config.toml
model = "audio frame classifier"
dataset = "single English nouns, adjectives and verbs, spoken by a formant synthesiser in many voices"
train_examples = 78125
time_shift_ms = 50
n_mels = 64
hop_length = 160
input = "log_mel"
spec_augment = false
win_length = 512
num_classes = 41
output_stride = 2
arch = "convnext"
norm = "layernorm"
activation = "relu"
mlp_ratio = 2
inner_norm = false
moe = "top_k"
num_experts = 16
moe_every = 2
expert_mlp_ratio = 0.25
experts_per_token = 1
shared_expert = false
subsampling = 2
layers = 16
width = 512
kernel_size = 7
residual_init = "none"
optimizer = "adamw"
lr = 0.00076
beta1 = 0.9
beta2 = 0.999
eps = 1e-08
grad_clip = 1.0
steps = 10200
batch_size = 256
epochs = 33.4
lr_schedule = "linear"
final_lr_fraction = 0
warmup_steps = 510
weight_decay = 0.5
Rows from block 3 of a small audio frame classifier, named by matrix and row number. Rows with one number within an expert belong to one neuron, the router's apart. Each number is 128 + 32 x the weight over its row's rms, rounded and kept within 0 to 255. All counts start at 0.
After each expert's rows are labels from the 100 clips, of 14848, where the router gives the expert most weight on average: "lies over" is the class under the peak. Only what is clearly more common there than usual is listed. The data: single English nouns, adjectives and verbs, spoken by a formant synthesiser in many voices. In brackets: how many of the 100, against the usual share in percent.
# router: router (model.blocks.3.mlp.router.weight, 16x512), inputs 370-443
# up: expert up (model.blocks.3.mlp.up, 16x128x512), inputs 370-443
# down: expert down (model.blocks.3.mlp.down, 16x512x128, transposed), outputs 370-443

# expert 15
router.15 [107 121  91 107 142  95 102 120 127 135 138  88 136 165 170 180 117 125  65  76 110 191 115 123 177 115 139 131 211 137  61 134 123  59 134  95 159 120 140 147 186 103 159 101 186  93 146 109 137 118 142 125 184 124 105 147 138 122  88 142 143  86  81 140 142 128 122  90 132 138 145 155 121 161]
up.3 [113 135  99 187 161 121 113 151 102 152 131  87 165 156  45  88  91  57 139  97 147  96 129 117 114  80 124 123 150 130 120 157 195 149 173 146 120 120 145  97  81 162 130 150 159 131 125 121 145 131 123 177  92 123  97 124 159  94 150 113 131 107  71  77 113 108 138 126  91 104 117 147  98 154]
down.3 [133 109 130 112 176  91 108  99 132  96 168 125 152 183 153  99  80 149 150 173 155  89 168 152 139 160 174 151 109 115 142 121  91 104 120 152 121 130 143 129 138  52 100 171 141 168  88 162 173  82  79 150 131 134 114 157 108 177 108 196 204 152  96 130 117  97 102 165  95 147  95 160  69 175]
lies over: /i/ (41 vs 1.4)

# expert 4
router.4 [165 144 140 160 108 112 151 156 132 186  99 118 122 120 163 188 119 153  89  85 171 129  49 165  90  85  72 138 124 132 103 188 153 163 112 117 184 163 105 135 120 135 108 121  94 109 130 150 125 141 117 123 158 105 143 133 127 139  96 117 191 120 130 126  98 151 111 143 150 149 151 139 170 162]
up.3 [209 102  40 186 136 109 106  97 143 150 143 156 162 100 117 181  55 115 112 132 127 117 140 110 134 138  74  94 132 158 137 134 154 186 110 125 178 166 111 130 165  63 148  94  60 163 141 135 123 117 138 118 108 126 137  62 142  82  91 136  99 155 198 115 107  76 177 136  76 153 158 134 103 155]
down.3 [148  82 134 103  91  94 126  99  49 114 113  91 175 157 158 118  94 151 131 191 121 111 112  98 149 162 176 142 169 111 136 146 131 108  53  97 170 118 133 110  98 112 141  74 164 126  99  87 125 160 101 153 145  57 108 189 132  99 133 113 156 130 150 167 230 143  91  64 155 132 169 114 128 139]
lies over: silence (100 vs 56.6)

# expert 10
router.10 [103 110  99 158 111 179 111 117 111 160 111 191 154 112 125 114 156 151  99  96  94 149 158 123 140  93 161  98 149 130 137 108 137 157  80 112 129  89 161 123  45 172 153 169 113 160 124 142 117 105 138 106  72 130 159 151 137 142 152 188  58 135  88 146 205 101 168 152 109 137  82 175 116 150]
up.3 [ 64 156  98 124 118 117 191 103  84 143 102 136 165  71 121 104 141 126  90 112 134 157 150 132 108 139 135 101 116 175 118  69 101 104 135  90 182 173 124 170 108 171  45  79 131 128 106 103 123 111 178  73 167 103 166 127 118  64 130 106  62 118 166  95 130  86 137 136  88 139 139 147 107 185]
down.3 [161  93 172 158 121 118 133 151 121 140  76 121  62 184 145 143 112  95 120 138 116 150 118 110 104 124 139 119 107 157 124  63 179 105 157 165  77 141 110 117 153  88 100 166  91  94  96 110 165 142  81  98  75 140 135 171 140 152 106 153 126  95 126  66 110  75 167 121 120  97 113 112 114  59]
lies over: /u/ (27 vs 1.3)

# expert 0
router.0 [ 76 177 188  72 156  75 116 103 149 157 130  81  73  81 129  98 175  77  88 132 134 120  76 129 167  68 113 156 158 129 151 133 134 107 141 139  66  89 138 125  89 114 105  99 163  95 113 161 130 193 138 119 178 149 152 146 139 127  97 129 103 134 111 110  98 145 107 129 156 109  99 121 132 173]
up.3 [182  97 102 133  95 107 170  76 155  93 133 144 116 143 173 133 156 134 115 177 145 124 156 110 126  73  98 108  96 146 140 192  51 140 163 135 165 127 109 170 113 200 108 111 149 112 136 121  88 106  97  97 137 143 177 108 112 101 115 142 187 151 103 169 170 111 165 100  99 158 113 132 108 199]
down.3 [161 150 187 126  94  96 135 163 175 157 117  79  95 136 145  84  95 123  98  63 122  90  91 113 104 169 118 161  44  81 122 152 145  99  89 119 121 172 142  71 177 167 110  68  57 108 133 114 214  77 159 128 109 157 142 146 122 142 186 114 126 156 142 131 159  94 134  41  84 156 148 126 131 135]
lies over: /ɑ/ (51 vs 2)

# expert 14
router.14 [200 115 147 129 102 175 144 104 142 149 114 125 143  92 138 174  81 121  93 171  91 165 163  47 107 136 109 120 113 133 167 167  81 161 106 101 157  79 152  52 135  96 175 188  55  97 102 118 123 173 103 124 140 124  75 126 111 125  99  98 138 110 125 117 142 116 150 128  99 150 111 123  60  76]
up.3 [140 164 176 123 179 150 135 181 183 132 107 129 108 135   7 143 157 105 125 159 133 126  70 132 167 160 133 103 185  99 123 147 128 114 146 127 172 104 184  97  58 151 144 148 126  93  96 156 133 152 152  94 118 140 161 171 178 152 103 149 136  84 109 101 110 156 105 144 205 145 137 158 157 112]
down.3 [127 160 137 125 121 183 191 137 154  86 147 140  83 138 174 124 145 158 103 120 129 131 110 138 127  78 156 149  91 130 161 109 106 167 165 214 140 107 186 165 125 146 107  98  87 106 108 123 130 127 163 140 117 117 132 178 103 106  78 121 175 194 147  81 111  92 160 132 121 131 150 150  85 144]
lies over: silence (94 vs 56.6)

# expert 11
router.11 [117 127  99 166 158 120 111 127 124 150 120 156 126 151 124  88 133 137 107 107 128  94 128 140 105 175 117 184  85 123 113  98 128 126 145  97 163 137  75 187 159 117 106 121  77 151 118 141 141  90 147 118 182  88  97 112  93 206 150 103  84 165 121 134  68 138 136 110 150 132 145 116 180 121]
up.3 [115 138 172 139 156 185 148 143 113 159 177 165  63  86  64 104 134 105 177 117 112 102 127 121 120 180 164  83 112 123  82 100  77 135 106  87  65  75  93 117 118  78 155 154  95 113  82 103 142 121 134 157 143  77 141 149 126 100 113 169 147  88 198 175 105  97 165 146 116 178 105 108 127  31]
down.3 [ 96 110 130 184 132 130 185  87  81 173 142 174 102 153  93 146 123 125 110  41 137 117  97 152 174 131 139 134 145 100 118 112 154 150 156 146  48  91  94 162 125 147 144 124 112 171 129 136 111 124 127  93 111 121 128  29 100 161 127  84 174 192  69 114 168 148 114  74 138 136 171 152 100 136]
lies over: /k/ (59 vs 2.4)

# expert 12
router.12 [ 91 119 168 124 104 184 148 148 107 127  96 133 122 131 116 176 119 151 100  98 155 134  35 189 114 131 113 116 115 110 111 190 114 163 142 143 130 146 105 157 154 209 108  80  95 116 135 132 128  94 120 148 148 153 191 152 125 142 216   0  78 121 136  65 109 153 106 137 147 142 157 118 186 168]
up.3 [ 54 115  79  96 139  86 105  99 131 126 147 159 133 106  76  54 102  99 166 184 119 117  97  97 145 114  94 140  74  99 121 124 130 144 172 129 101 114 194 128 104 138 114  63 168 147 157 135 139 149 121  97 124 151 174  96 111  90  79 190 101 214  55 118 178 125 159 142  83 124 133 120  90 122]
down.3 [175  70 110 147 125  81 135  57 117 115 160 159 141 132  98 112  69  98 104 108 139  65 117  82 123 115 111 111 146 118  92 133 148 115  62 111 122 106 195 158 120 120 136  92 120  79 123 111 137 123 137  68 144 117 135 142 153 195  96 146 120 150  87 120 128 153  53  79 153  94 112 147 203 116]
lies over: silence (100 vs 56.6)

# expert 3
router.3 [156 166 121 154 107 113 153 139  89 143 129 153 110  85 199 137 117 133 140  96 129 145  30 153 119 129  94  97 160 101 129 186 138 134  92 201 202 159  98  86 195 182 113  83  60 122 141 122 133 108 116 137 182 152 166 142 128  20 121 150 195 126 182 130 139  64 117 120 119 152 136 154 136 137]
up.3 [164 153 171  75  93 132 109 142 189 147 131  93 114 134 117 164 112 102 104  88 109 148 152  94 137  90  98 122 124 131 112 103 129 109 134 121 136 107 195 115 114 167 105  82 100 103  85 165 111 170 150 113 115 150 125 118 146  46 108  77 134  96 106 109 196  72 154 148 147 142 147 122 104  87]
down.3 [105  67 133  70 147 106 109 124 128 111 159 215  88  90 137 125 163 130 140 107 134 155 133 145 105  98 178  76 130 102 150 148 163  74 150 161 143 121 160 113 172  96  98  86 154 120 147 139  62 123 137 113 154 121  95 172 126  69  63 162 109 128 112 113  78 144 115  82 182 116 127 119 220  84]
lies over: silence (87 vs 56.6)

# expert 7
router.7 [140 155 160 125 129 189 174 130 177 103 144 158 161 112  28 129 101 102 143 154 185  74 130  99 124 213 142 113 112 122 132 124 112 127 159 153 105 118 133 133 112  69 174 189 138 182 143  95 117  95 133 167 118 113 126 111 146 120 176 143 109  97 123 151  95 120 153 145 141 144 116 169 117  68]
up.3 [167 178 124  87  85 125 167 184 117 122 133 134 196  84 147 132 132 125  93 108 112 126 151  77 117 108  87 130 140 145 108 110 125 111 184  98 129  95 149 120 143 134 125 150 163 112  91 107 128  84 164 134 139  56 195  54 142  69  80 155  94  78  98 110 151  53 144  93 106 138 127 115 126 117]
down.3 [131 132 111  82 134 133 136 152 111 165 105  95 110 128 202 212 160 120  84 111 166 133  76 117 140 183 141 148 111  90 156 102 133 114 173 134 177 107  98 111 166 156 173  90  35 189 190  66 180 132  97 116 101 159 147  96 132 114  90 139  74 158 218 103 142 148 184  90 128 107 105 142 139 142]
lies over: /tʃ/ (30 vs 0.9)

# expert 8
router.8 [136 112  90 156 171  97 105 141  91 140 182 156 103 132 214 145 149 142 172 157 105 150  67 159 126  90 121 180 121 124 115  76 127 105 160 208  75 134 171 119 156 212 119  97 178 127 126 112 130 148 125  93 123 128 133  82 181  93  80 136 155 190 154 106 160 143 129 124 165 117 144 114 119 197]
up.3 [126 103 182 125 127 130 151 169 168 109 151 159 117 170 132 145 161 137 179 121 170 160 126 104 161 124 125 145  92 106 163 139 118 143 135  91 127 107 169 102  32 133 177 124 156 146 161 107  88 155 158  98  91 140 154  92  55 104  97 155 121 140  97 167 184 111 166 117 126 144 147 150 135 137]
down.3 [ 94 124 143  90 169 175 104  75 109  89  78 119 142 151  86 126 122 114  77 153 135 193 119 164 122 122 104 150 161 184  90 211 141 201 161 117  89 138 117  74  97 115  99 157 113 161 125 104 152 114 148 103  88 143 186 188 102 154  83  91  94 108 131  97 190  86 116  38 164 176  79  97 128  78]
lies over: /ɝ/ (29 vs 1.7)